config.toml
hop_length = 160
win_length = 400
precondition_frequency = 20
steps = 10200
warmup_steps = 300
Rows from block 5 of a small audio frame classifier, named by matrix and row number. Each number is 128 + 24 x the weight over its row's rms, rounded and kept within 0 to 255. All counts start at 0. Numbers have three digits each.
Before each channel's rows are labels from the 100 clips, of 14848, where the channel reaches its highest value: "peak on" is the class under the peak. Only what is clearly more common there than usual is listed. The data: melodies that start on their tonic, played by one synthesised instrument.
# c30: last pointwise conv (model.blocks.5.c3.0.weight, 256x256x1), inputs 0-255

peak on: D5
c30.254:094111128117131132174140084153139184113137121078147108139165146143121162132138139112083130107165175103170128164096109138114157097067095131113124142152155129157165112142151143140096097144130161136115105109161120102115144104153111135149137131169100104173108116114130101120121125130115086109141137127114139145165133121111113145139087114133086115166119136144092137099119118139115111111100118129148112127120152132089128189109070105144137142136141120126152157134160114145144083109162121160110137108100133163092118143121079096150135093125120112122119107155123089132153174074079114159140110143100126124152132116116136139119140135129086152109142101104139138144097138091157157071155154093137111135153107122144147169116164106101151150143132090154149142154117112091124163130097171

peak on: A#2
c30.239:119128164164123169161170102124078124136121156158130140118134101115096107110121161128102121094125121146166150155154110136151108068166153094134141129114100117176106161131134114130117131157072162125137127136167126138147150116131159092125113137153127120164116119091105105116121122101123110126101090119129123117116137136170112089146141122164108100149168118135169138144098154117114164102118075160150135121126125163110141132134165158170109130090128139157126112106131122148110139094155097153124134103112130132102115120146146107122138145138118151134137099175113171150113097112089079168097134117088163135137105130154173115129145118117138061102175118157184108104121152074113137136130087188127165125111152166155109120158134100146151116144154111112099121122137116130088123123110160

peak on: F#3; F#5
c30.100:116110139122122121151107173105129160150104141144137126152156104144160158123170142096097125125115127150148166087117190089110122096134141136092162141139124202113128148163118117151101091123166135130150113129159124106129133108125145109138125102144105063162138106111137100135136162152107100119103089161135120130147128126125082145144156102138104144116146130128142122144153118129125124153180151165173107070135103143154144144128142124137124130153087104146142127123097097116141165135086160126125144085137079115148154102178119085156116125146109122099126121177114146120139097151161149091126082130050116167125104138133079146150135135137113117120092156109104124073090092171121118119137134152125139147118147161133105104106120096089112137127094122127123098117129154128134124147095137

peak on: no note
c30.97:100080152142117104125106127152112121122118174149122147128109133121116127124124096120085164168129127125142125123132139093114110126096140140144109087161154109100110156066154092111136114110150143118127146141112131175126120063104144109191127125121123128173134102129131143150149101198177125173155126097123107138100146144167090193143117154124128139129128107145116129150104129135138126094114108149148153131129140093115127121122110162149141148142113140090144140092133112113116088074142154096151173103130103164141157072101145086137108092117171149128172108170106150126136176085116137097171137129103140164124110107144093110122147132145105121122129132109134113155144105118150143125155118126154162098159157098136144145127155101142163118170097111129111179115139142096126131128114160

peak on: C#2; C2
c30.200:129140157158117110135141120148114129125163107140144147146120115143114107170116173133122141130113120117099127117131122094149157148124090172123143190125115128117113102119167153094171111114142128125141115118151171140099138122129152123160144126144146155119123134106132148129087126134083168109079100158147140136143102103124153090109124131171141108152149134104131135110119162135130113157165089063139097104175175116093135126114147129150166138125144153105141112108160137115168147142124130139115165174115149094148076102102181121161142097125153125155143131134098103110123153120134095161195160118135130089116129160164146100128121108128154112182140071097124131101109093154120095133125138162134142115145122133121174135130125115103136145081064108168104132148157112120179135149099145

peak on: C#3; D5
c30.208:139128176148141123147140114147166139150070127124115122176160096147103157131086113102093129155138109149165108159166117187148110112126122140119158178111097116137150139096151161089115133121133106122097086104112103099129161152161151169120088123114113077118139135155195103111119180125140096200113135141145144095116151180138112101088119114123117101122145106133132108149163128134161120121122135146115122117138137131112159144132141120161109152110138109133116113143130124107127109130137120108144095098117116099120169138125086135109126123181132120106155147126190165096103136113113097168124133170143105162132144172199097142116110129110097122125106147121113118100104142104099120122164131101131132152143109163100113110163168160109130124106142111122094130130143117096136109129159101

peak on: C#3; G#5
c30.153:115123118147091104143126132141107127125097120127115141127144133148146100178132099093106129112158132142101103135090150125164097146151146119145176090119092158122178140150159150122134129165136122135098140131143141097116128115114153112096142159118128207140108142119115137123101146099119134097150134145144131100125116144159092097125110111150171126162125118142145107121134109098079066137156094158132122156147105112130124096132119115105172151111169147129155112130121132143128123138148089119151152121161107142122129117120147107175157154174102095170109106156175132104107120124131145156126161093148093139111072109102125113119105111150130118079143130136194142153131131094112082189161125112075148129113169167155123104111114089145154160134140163102130112123126097163123157132143168

peak on: A2
c30.178:101105146188090082134145152103133171104097122128146135119133118160116138122098183165133136146101125115156132128149181153108137096139141139127134128188136144118117150091134102138131174118128156125136151139137118116080157139112116143118117131104142103140142093134105128093138129102097132134090125158112093177137153160111141122159122139137134165104131119093098114096133143159099105111127097122124130101131127172157137140113138123090171140062155097101117158106110136143115127090154164136143109149119150136154147132105126122135101112150141136165120116167129136073124143159148111105107124122088169128115105159118137085109169133148127140102113118158096131096116161161184143105076121165149153137135128059153105137152147118091163115159128155154119158112114073125151154150143142

peak on: A5
c30.194:119151150140130113161135096121126155139120134131080121083100104148112155126122099158100170111099122127075130123154175112114156123151144100168090112097128114141162139151135113153133126110109164109137104117148141151119153112087176143147130120118144122126107136174140138117171115150150109155138147096144125175101173130097072109085135116107145133118137109159108113103101129080120136126119142149122144122163139137091107124137150142162112130151133140110097131162106108154126130138151167174155085133089092076117123106111151136113119148145133144133087130083130124135111128150095109118107122188146091143121136102163152126141193114140140136113115134147135123116128164114157148138126127140122171137130153132139110146081161105143158089110079132102111135187095135121191172154160165

peak on: A2
c30.31:148100136157134108099139143134141102098099078108165148112144148164137114139137168151154108147132162160120146101099145091105180155168101133134133121097144134128101176141147105093111138118128101092104106140089131122127151130113101106151131113122126113127147134102087121123107112150117112124137139092170126131095103125139110111159108171096139133134170154146112177153090114098079138122115157162121107151113090167118125124096143101116161097155149165091106113096103108106087122111102144137108069131168155141124118166108135170162120088101114150075109164106149124144070127069139138123113121104135138099189159156127140137126150101145083126141155106110115134143097144102155149140142096148146085143140134146143110090124142131123120115120131143166135093126132144162132127148159113

peak on: D4; D3
c30.54:155098106106166135176129135137115132110106066149125120151104110096098152098137189151147116117161125114139161140136156145116122114122114124151104156091093098111149129141106140120118123119120136069115098122110104141128135116097148112143153114080122144121141149147124161104154122099117125132145133106126166116074159125138104134154104111170115102152112110095131118149138110137095185154140120096143133124149145121105158115115148128106126149097102109135122177153139126151099182132158096158149131089153130151123146102146126149108131127105155131153080189109148107148128089159166129148107110156136097080153111118071116133126135125110122117122133189112108100158078140160076121145151127158151116122086105116088144112120103127129142136191115123116095115154175133112148136074114133

peak on: no note
c30.243:112119163139155156132135150126091149086122106129088108131084124118134120104146125097098119173113136097144108158136134143128096168115153105092104152111112137148150136141115100132092125137126176123087155135131113150146116101114164111159143123131125106144131108108115123108128125130113112102152129128158154087090131085133114114127104137166155096144119110158092175111075069143110141150136178148123132126096138123117139105123170148148135126114142124126102115153131158143144132119138165058105117153133143102128111144150130148123118134104164150119139154178116118110119129136148146128148109111120064189182131104169091109120124065107157089142105112151094158078128129131141137119177126105125078103117111101098087107078135121142160121088156153141134146119119112137130115147168087

peak on: C#2
c30.195:101100124168096195130125116162131148142102123088163137126128094127123155147171120111110179127165121151116135130091097145090110106068154132113115135121156112120102143143120117105145130096110122093148135104093146124111150127126167086130130128129121083135137123143104083165143121137148141135149157156135156102125114092133134097154101115122113148144132122104098162111138138140158148130138145117133115092136123089203131154124142113113141145136102132150131086080114156115089122140112136121144193133200118122101122095152141125139154114130129158098156119113123132132110114143150112123150101105134111134161129152090103083182161118123133147162162152133150142107098128101120110102096127100138128087108142127136142155131094104076126126109092046140107125128091103156123123119110176

peak on: C#2
c30.229:128168111121136154102102113113165134121181122131139113131173100175126153163140166112161169146156109138103136121078156103141154109096118165164114170136114095095114155130118128117164123155142137120162105069137080125126125111134122100143119124142110130129126140120110120130121144114068113106106166141117142120110146158126117099155113145108110111151153127134162127125136097154145154169129100098121129124090137140132137117108132123127170134099091163150113129134147154168105139117101138099144136154150114161169135117132127106066089109130126103103129089175106154146150188111090070098119119153124109108140124144154145167106146152101103140149214100142148160092132092097134134097108075120128126137132137144110117107122139103123105106118125137127143137120160057143120135128128099

peak on: C3
c30.50:151111166091138171119143085133148124135164095093093136141182133120159144125092134111133138122131124106141119095172118096137127108137137104125124185143152162097114125118165127175143136107144120097105134103133103072122150106135151113110119143100113098171106149150107112115145101138107120138124131136173106119124125151128161138133167125118124127077112186154119136139161188148139117134143097147123095113180149149152165140123086136143097137117123161123138101118163163131138115120147108111125140133147146113119100139099150161166102141105133169121182133134113121135145189063125131143144162130090177112114113119134122142107116103118154139085121155132191126119093145128115090073124147144114167128116116198109119117093108124097133092106132138134133143125132149109090135137133157

peak on: A5
c30.238:100126129145134180146089091128140118148153144122156142149160153138149136096123161130126120127164099121156120118128140127130101142115149120186103174088119151105157102133123132104112138125138166139118108117146124129167115108071136158115157097156114111121087160129134171129126159108118119134148121131177145112135173132099127138129142098134114149134140066156143125120135110104110101110131173078094126096119138134132083139146118113116136119106142105110120134148116116129136097111158201104134123143110087147148169158115147129159116134122097131172151151121181097167133101107114109121119122113129109088156094139165102134152161137129130121102121084133176103124080114142127184099118095127196118136085126100137147151131154130149159095146154141107174156115128112096084092107108100

peak on: D#5; A#4
c30.188:145122116117193130089179119141124144096138061133109103110142065104150133143066122140153089160148097107136138138148149152175146167133156117088117091132122128168112145113105141136107118109143129128138132119149112129152122131153092162091198111114145146126126164108091133137098108142123128141102160161101122127119178092136122177151157140151102147142120127132108135125149104102153156115137147078095136130109144143107128111107158134134134115141161143106108145119127152153082164135135125130091134100097130125131118144131126117119117118134146148133114119123189134097146156169101117126126167118158172119142176126121107135145161100168133103108106123142078106143117152092167136087103139140154109109148128098129099078120161111151156126125097123090139106157148148186125119132122160

peak on: D5
c30.43:142134147128134119128126074109124151116119114106124111122167108081156174143158118140117119092146117128085119136136148114166117113151126172146130118133127134165124095101114174142133176126140119107143120140111140108116123165113111126111123111109140116161113129185176165133111166085143148123121131115138155119181126103134123121126128120144143156127154173134178142126126106177166120133103101141084156170130115160126141162150099096102126146121105127120152150084104068152157129156098180133163161140157161140126100118131149136149144134123132135130158155122163134146127152128138114095179106144081134140161145097133109157118103149131128152136106117095108102110109114118115051129197168152113173155158118112106106099118148099118099133104128162143152140165154106158147096114153128

peak on: C#3; C4
c30.73:152115171113107144075088112146137175107156151126126158178119134065120139121113149097144169117101115171131131113146176145155091100147135124139139101107114133150112149110171125134079116123128118106124129086153138118114113165136152097153135144113152117134127108097125136120093132169093132145108153128118134161142112119129140106189144091142142150122107119096118106157123131153095121109119135110143142153149128144104121104077085117107140134138158110113145132146161110134110144137135121103111146118127163146097134125111159143152136171170145149114114135160157093089157129152139075156120106113179122173122148136143115130182128099087092114168145128076159179185129096153128120118117091110137147126120141102149101111131142088157103115126123149124098121118200148115104130090121133

peak on: D5
c30.216:130112125100135146154092100094125130123121095100165117119115107114117164097155139123100151107129147112160109118116145137110186119091097132091110162119096139122152123156115092134137076128128172115097148183156176135146096154131116118135162120134080116124121119113134080113124158129159102104121097123124169163098113139157119151107134118152130167151158112092137139126154129101136138154089093131103123088102153135114123108118140120144098095124133111124117108086125105158110109183114122145141110183126111121116114114159131095133056177119119094095112146055125137165091157127144136152105095128111125108105115148155126147116106134139119149113141101099187097120139155119125101102172187129118110161147147143181139123103133177134136150134111122154147143114123101155126124123111152

peak on: C#5; C5
c30.140:142156117141121130109137157135146146165146107104166126119134101078105140151112117139102174149169141097105173144154123101153121120140132151103145117109104125148132145138117093098083098137167155071099161140093131108111146134139152135126096131129098089134117093088164119117176161131160125136155098166081144106145091123117136094132105113144120115144077140137098128095141189137102170125167121097141129089096146104111175098100123094135091107142150139096139127166140111126140097105133165133142114137128126093104155139111119134112146122157147122119097110121101127130112114144143127150138155110128147166133110124106148127108190138147117153115170113130117131112108133105152088105123112085154122126183101139078067110123144107165153097169093106170154118126123116117123129142158159

peak on: C5
c30.155:142116136137149169158155139105117147147140165133116147127138131152140145128155163128119110107121134130123134173103108084126122150107091139136125139146090083101103154112097158137102144157120099103071102123121158173148102137115137112138113151107094116108131121153160148128149114134149131131141127161103119136132177130123119112152111118127140166120084131090131142171128161110103148129103120112182133116116164114099108102136159116091090166110149106096094151092163094137154137154128163135153134079179166129146141116123104075106138139143100118110125114117110108158129115112119129156128091111183141114068180132139084135165130156130103117073148162123110149120152105126159109116112104162147142132124130068121090082116113154114183172139147091148129161105113131120131115099122158

peak on: A5
c30.206:110118117118094186159098121156159121120107085124120137123199118152181125155083135106154165095114083105132090145109164140132128063138173124118117134102116096151170140122163149123114137120093142129112152127143144122130104120120141114106114114117142130079119181140103126121140104141162161072115179136108117177155154095147144079119103127137104142089129158094141113138101152129082124176119116136116150147100126160110144145132103160153122123151139104142167105112136128116115140116154090096111108128090148118097107178122097141125093143101098116091145130140097128118147089114181116132117101129144148143131085145135109109155136163099141128140136123124144132118135134151155105112151152114099105132100129131162155107145150132173132096120094138140119143111078132129091145144176122

peak on: D5
c30.53:119104158144178106163163136155095132086146124150134137124136095133114121143099114121154119110079113175121149164124113147096105099122148116161188121146094137109159160107199146122110108174140127173121140158122164137182092128146133126166140144156082145162111116135066174171178120121115090129118124112112104162107156120110139133131137129120103115170100139100123141102124158097148114130155100165120098155147158149102152136134139145098134116152130104159116134123102128124128162135096141122122164098146135125103114104166132121142123126108116142134153094093093131121080139157144145120169109116100149128131127158102123130148135106153101155120137120124096148149128135087107179098141113139136130133148117149085136099151103116137106134096093081188165157130106134143120132133086131

peak on: F#3
c30.14:156134118145127103125122128151126124204147161126147117134121089109166139112153141147104114101141104115133152094131142127103101146138102153150147152097114159206105112117154130111122097163158176120157144157134098093152093102124114147122112150181116120107121119096140120143153157121120129136130116127135102106118096119127194108151115116113129148099158179101098122125136077161158120109171089110124165158162122151111124075137098122096169140165134144140136155148109131112127121111119109151121126116125111143134076108097160138159140143119126137164118129157139148100112153177101132124102165162122098167135115140136167111152099142087076140139158135084098120123115142130123111130122133166133142135106182169127118131093128127161147133135137099175142097149150074092116114139112112

peak on: A5
c30.231:132083118156115152173117116157129116150128119117090187134105146186119137140091139103116115104116137149151142148140138136121069152107144132147117174088137150129177122116109108125127123118114135139101106101150123147115145125123090109096114126080109169104137141160112118108135121127155099128119090151115151144134150114154114104128147124150111120151120152101093142132104152157095095120155129079142170144154123138128133162122103184117109129160115053161098156129182105132099131086150118092125102109157112108113123165161118125060102114143099109160113114149135112111087131171124135131131113114165156184137133135129126125137138131129118114127173118095152144116118131160141098142151141151126109170097119150121118124078100115158069117122082142121155125142111151091130125152072133

peak on: D5
c30.63:124094125159134118156153176150108096124098075108140057181178115113128155148117112137111118145140120099116152150125142147124116114147122145158121151140170123154169107115112127096176091127138185089128136124118123098120115112137120146096126121136108116115098119130140136105139086141066114135167097123098171118175128156122135127153109150117115136120156141122099137138113125134127085135131147145143131127088114111088140067123140087110161133109071120125115174094143111129136151155089103088167108150098155125125145159140147152109114132127141175084146116131170160162116170139100143121121153175084162128140101128144103136139134114137113157150138101115094124126136133081108112101136192138104134127171158159112130167131103146118107103132134163102138090119138140110106125130122123

peak on: A#2; C4
c30.34:134146118108127149130145163131126099125148143105144100117121126092119154109119123118125118124123162125125150085121115135177132114181116158114144120161093124157083183129123112112090103125182151069120172139148102151121137143115159107146153094124150125160087091162115151108118135158098129084143118105109139132091141140116162165138135113110166136136136110123130140127108156103149159133126115109119106132122132105100121094126129150131116152139154139141130137139125111136118146162111093132168122150123145113156140073115164108117120100159140118148112089163094151151155143159141145170106167108148131110111106169118113135101142099139130173123140195114127131111130130129102133099121143164109159154157105078109156163132131163117121085124157120100132144056153157147200143066167128

peak on: F#3
c30.180:152129102134132144150141126142146121087142168105086210122156160114164101165101125138087107114138136130138156091109151097153099103146107173158112116122159152161142110146145150123125119098161144120117127092144149153124121135113111097120143106143112123087125111109135128112161103115134119134091138139096098133092149106170131128129132112183106162147183142147108119133118117139146143137115120141102117100141169098168127083161160102118081117109167112124161127119132125161140133126113121135145162106110098126108151075086108127144125150081112121167169120133147086152075124144128076125146135109106134122116109093123171140157066144072112111151094137109162145119165109154161114118139158127104103119130145102140118098075140136112122128114162131132101134118121119097142134081138162

peak on: no note
c30.137:123150173125155108084154098128138099113128125135112125106116124143088140099120097116143141113147174112138197111117124114134113170164134138155104129105171152099109132151148158123118128121117138091128113131118188149148120137127145107141152080106107122107138133133113098152144130117113109124158144135125134126139103121111108083116095125093118077090150162135140092109142151093123113147159117095143167142132130098114121135162175167131138167132129105116135144094118165074165093101118089134104140143122155160120132102101143131120134141167095161069146120088146134113154119151182136118130101116130127158106158130131159094116109118094137134114082127115112077124106135126105110105134066106124177076132154126161143078162144131088133126129060152138148113101097116146148129131112126

peak on: A2
c30.201:205086151102090135114168163096096154088109110145094123110138149153109100070128144125111129130146135134152159138143133134136134105167093110125168123144161107135104158113118161126132147122085127126095127131126149134133100111134129113140126146108113113114121098165101144098106148158129115133129173121158173146117116150143142126095142108153163121111095110145080134118116095140108146115123135149132117125119094138141176135091109153122134096186133126142110156139130105147122160134141150116148101148076119102149097166084117120124167100105157147137096118126152144130163100108106180100126125150139153148100166154125106109141148117171106108108136098158102181097144150120140132111144125139114174116153124120161142122168093039121118132118121120141133065135132139091134117094137156

peak on: G#3
c30.173:098140142117138122096125163105125151166107150095124145094166147121087125134182110103136134162114142145104121121199152157113126096150138176097112129126150198120143163181100138137155111124114154143088104128117114119173158112101129092152106095137187133133125149137128113117093139150132124161123116121146116141135145066145122091119157128150149084089116154118095107118114159120077094107099189136133123111166164127120132128121136125171141193127153092134139107159140130118129137131134136143131140134135117128124172104111093152153084168130133117114094148133116121149168117133078128126099106129124132093086104120163123138149097141140148124103097092134114126137139118173133168096129122108147127159135145123117117167107114071112138088140120131138162147117126118155119168136146144

peak on: C3
c30.176:112174169165191103164107155099163132125117128147155156095135096177117124117132172110152162142105131119131168106179133141156126150119107166159109162102109133108146146144131105142126080154148103143069136122132122147134135131154121133129115157160135159131104129123137159118115139128160143148143125161090140105103124109088090096122091143100112118085135145101142097124132068146144084095142132116108104140083135130102142132141093160146113096083111149120163112089140141150136147096137168117134137124079126151159155132135133124106161136162143085106125160168159143148151109089128103142136118116135157127152173120116121137112113127106130133130120107074126121148104124152137141107098159114128108103126102121162099102126154143138182122124100083089142152132159090114089121108085136

peak on: D#5
c30.230:159145144081112133120139099104077145104109128110122108121109122156095155134136123134143136108137131147124114100176179151130087154106134117115116109162124150119112148107117143091109165135172139137171157116123147141135150116121124107126109131093132118111135124091100118120123094158159116133099111094151127123136128106128104122147169162140106102156155106109132116085133153108107118072130176175119127136144113158114102139112167129112124154130124139158150162175112121144133135136083118143146159138131076106178134147127150099144142102113071135131099140104075111107130103143160177135084134118111144142163184127138126131126149115089119158148141091150106089084156109160166141136145157082149112138156114174117132176128159159126168092088151131168076125118115157148123133146104129

peak on: A#2; D#3
c30.26:145101135150166152148168094143126137110119098151084082135131142116154073121139173119127103120167138105120168144131114120125121118151132141100117140159110122227144130098093161157139132100121141137174153107141108151111152132103134145084081119144130133092141122128145151152115148152159141117121096133132144134113120162145137140137132103125130141145132097179090098153153136159137159117102126144165115123106121096105156105129150103144099142121140148141126117138117122121140163154078084144150190102119132130136113106125112127120142092113130142087132116173125107123114135067140120117148109148126120156097139104157094075120171111152154143129143179174075136119141141094135093118109164097155117108129158155091077102154103115124109133117118123142126130109149112173162168131155132

peak on: G#3
c30.224:134125117150156117159158123128109174145113124120096119109125131165141141101145136163150103166167125143105067127145150100127130136124101128117150169136122145079153133176122139100114079119111127138156102136134110144129161091161111088126163159109121099174181110124162075091141105118103139164112139109109156136135101113129108149095145131156157141156108146106147145138148089122170106105119163148120108138109168105148126153094118159142124120107113061129140126143131083140129127117130124182114139149100174174109154102106168104119101090133143130131066109170112124106126113128151102141103150136142119120106132147158142069138116118118168120078147145104150083132095143157149131150107112128112141088142139121119099116165125110086082115166132123094106114115103143143132109135124117

peak on: no note
c30.42:131114145121156052117147163129103118149164107113147095118105133127159137110140159120100111151137154141171144116118110126167143156133170085110122141082121119114132108087138092121102115137089129139122138099142131120107147132150116108099116149117143103106123105152126140136091098142126163108111108116112093125101126139113127106115109115147110133147158138098131106097110140116153128129125141114110106086125159104111151163088162174153114158126086141167146142112115110161163158140112122118101113137122142161116154090147140139160134141131112143158162119111089122116135134148112146144144126156185114132117097127117142122144134110171122144140176092114097146148161111126144139115130073174114155121159130148181105156135037158099142116117132074111109104131120125071151190106094183

peak on: D4
c30.168:147120124160174125161122185154113102164105157186162126106129158138140154117144094155142111125101131134124133168140130206156119170093097173139114167124147106135143087111118160091146090124128130133144136141085130131104148129128148124134088113154141100130114154143133107118104102134169108135145156150100117154083164153087119140122122107126116185189106145118068124132104135093125142156145131105131166110159149139102124138125111153122171155104088167159129129120124148094133115150115116155155112117136129125111147123129110085144085092161134136100128140104104115142075113097090141153087125129128134145128110170098171171106089129089126112150124128134137095117123155132120127137108143129125166123143110173162087115137099115137113088117112134128182146123130141151116115126134116

peak on: C5
c30.134:095147080096074114076111130143145130143147132147119143140103155150107109117110156160146133118097147106118136111142112134141114126132105092136152083121126127095119112128160134106112132190166141128151127124108156124099156121128103096130104146116102140119109142126143159153165097140120121097144108164163151162115097122098199088141167136098101107194140117161103139114122127135133139092129122176148104119135131134139115128128160141134102106141146152125102144147133112131154143126113143129134166132097102137104095082181106095167098124138114101146158127098120089127123123138125137161153120134109146126176100153132141126153144104133164143130097106137103126167172133194144097125114140129110110144155069072146158166113120070160112176117107100143150114137101117111154099166136126

peak on: A5
c30.23:129161134153126160141131131119153139100100170111153177109157096116103114106119141114144124147102119088122111092161142146130131132140151154143123142165149099132135106151098144122141111138119135106124153095125157141139097099136134151142139095162096132104148144118166181116111139086143115122114129073106144146143112155115134155138137122110109111105128095113129141132130125082114125089140154138113160163134093213134138106133156117136118099132114119097102127104127119132130121112108149170141104088136115173118176128093134153146116163100140097166108151123131135183115153170157087133177169135165137118155132127157099122130100135092113146141159163078127117098132087172137150186095140078137131122195121129142112113102116176132088150150163117092145155130116150123154120130155118

peak on: C5; G#5
c30.76:147168134129105142118153139090169155147146133100107149086137127112143149162155188152117178152071137141163157111095156152156174083097162133118169165163160122147192108105086100171161114096172088117126164143107085145087125113111170146139154161115139125099147148166114107105139134146137140148135137102079118162133162135142113117144117105154120164128112135108118112123144099122143102122172176099094127119129144109102099157163088081140133127113148144172144160120119148119148113146092129128129162133118150112127160146138129083139120085133140165124112131144135115124162136133095152136134150098124099153101136110101163130123153171125102146096125129081108098130108140108110124142140157135148116144099120126137126135129110131150122169146123115116116120103142142134075124159134151

peak on: no note
c30.141:116146110114133167058187133126091135082150125160142147140105141132149119104113101115156148093102157143132104105142139097137120089177130105155117135099132130096097152071151109098132138152135145109172159077172146122141147108123109141124135092108201139142104126152104138111158087146151128174140146099105107139097103119103162147124101142118119106082169139110143121115114146139128139116134107146108068137162158119154154144156125169148145126102115128161116147128136122114115147134157075148101146121141148116151113078133137136135147121097125125148144156177105148136110136119096156115084129117125133138145171147156122110110142122134142142178135120166138127065145103115137136113141146083124156109150139106113121128093143097159118152125110172150152121123151125150150071092130124

peak on: C3
c30.150:140086132123106172107136097122137165116126103139147153183108099143145153109110133072147182148141120140087153134145126142147071124097099152112147178072164112075117126121157152117103139163112148179142159114109146113088155173137104145116134118125157108141096113144099132107134162126150197168086116160142130111123110088143126135124145135149156100125138119088156113120107107123142140149131103115117126141110091176121137111147136137151127134115161134080127071153074094098145133110189101137135136073118131148131149109106112096120160101115135153106124148143138139135133126120156094145139128113165112127132092170138129127146135116114149173145143155141111108142115105121104169145126134109137141164107150126130156122135121139141125116157142108134165129071167104111153149136096129

peak on: D5
c30.56:145157100117146132102124119134161121122137108159087116141138145131125170126100120097162137147145125137144131145107127155167120107142139151106110139111095120129156102105106172084105126106172119164117138157154124139154101109106130087127101091167175114097096089112127101115139098132135134129107150197126127122174104096131149139159115117120156102134151081065100110117089113118146133141101124137137148168106130140136113117129118139142155152114120163153103131152105111140072063090121084125134122130133115122104113141148138127129126096160173134112140152095171171095125131139137119186077115093145111084117182171140119142115135106168145094124121128116155152121167143117113100129153133143107149102132170117131098140100113098156123117168141128154118148140098145176085117147155141

peak on: C3; D6
c30.158:118167149152159152149210103098171156146148104144152137154155118097141132122143147124119149136132137132093146123142117100142105144171145140091135156062131155124115093100108082157124117081122155132095164099144146144134161100141123094131149133167174176133103094143162109137127108122143134082125182131144124115126094108108156157111167122110140138089128115124146145121107128138106145161109084117106151131122166133110163154088100161147150123137133147116135114082102156101108165126174153130094139077156130123127132114151136117182144143129157132132112079093078112133113115133140104114144121160160126125132134120130140145131134127155114122196133120144112134130114090130138152129123121150118165168126088139137127098087108110140110087093132106110098160129132132157166154124136161

peak on: D#5
c30.12:116128135131137146187116153154125121102126118123096154097087136135130181112120177137102119142148105158119137140134146117123143129164143107135098119118107121118138130127084162141096120115144177123149112149145147146183120114094139127092135134125118126186136099129092147159129089127099168077154101115101140129138160119104086101122137101145156144157121125157151153119112091078120143153135124132116142113141156085085117134127117087108131097179169133092159116097129144092108093130097162130152190129093097137159125112180102126121140102142103091099123109110119163140119160131127154158159155129122128128139106119124115063104140112133104104164130101094154133130124100145160124097102139159157114157122136090145151120094100108097161146155129180113089155134116108124107124089142113

peak on: C#5; D5
c30.106:127105143166111138178109133124121100124134114106144152126141119110137129109181153164127183126120157164122153147205120156154149127122125100065126137151106099128161183107079122075166143159137167124149161125122152087153146102108105111082142130142117097138170133130148124090141150121132080161126120127148100118139092130102131133180141128135135082167090099106122142133164141093119132140148110150125141135102129089125124138153107129146152131146089168186163120152124126113142159118083084142147163156083094112116100103154129141114137120157121130122095124118165145100098164114098101113121097119114111128135157128121132118121148120112123123101157144084141132098132118142103120113190091130120153146141117185130134100155095105136110096132143116127148109123117147140137161115127126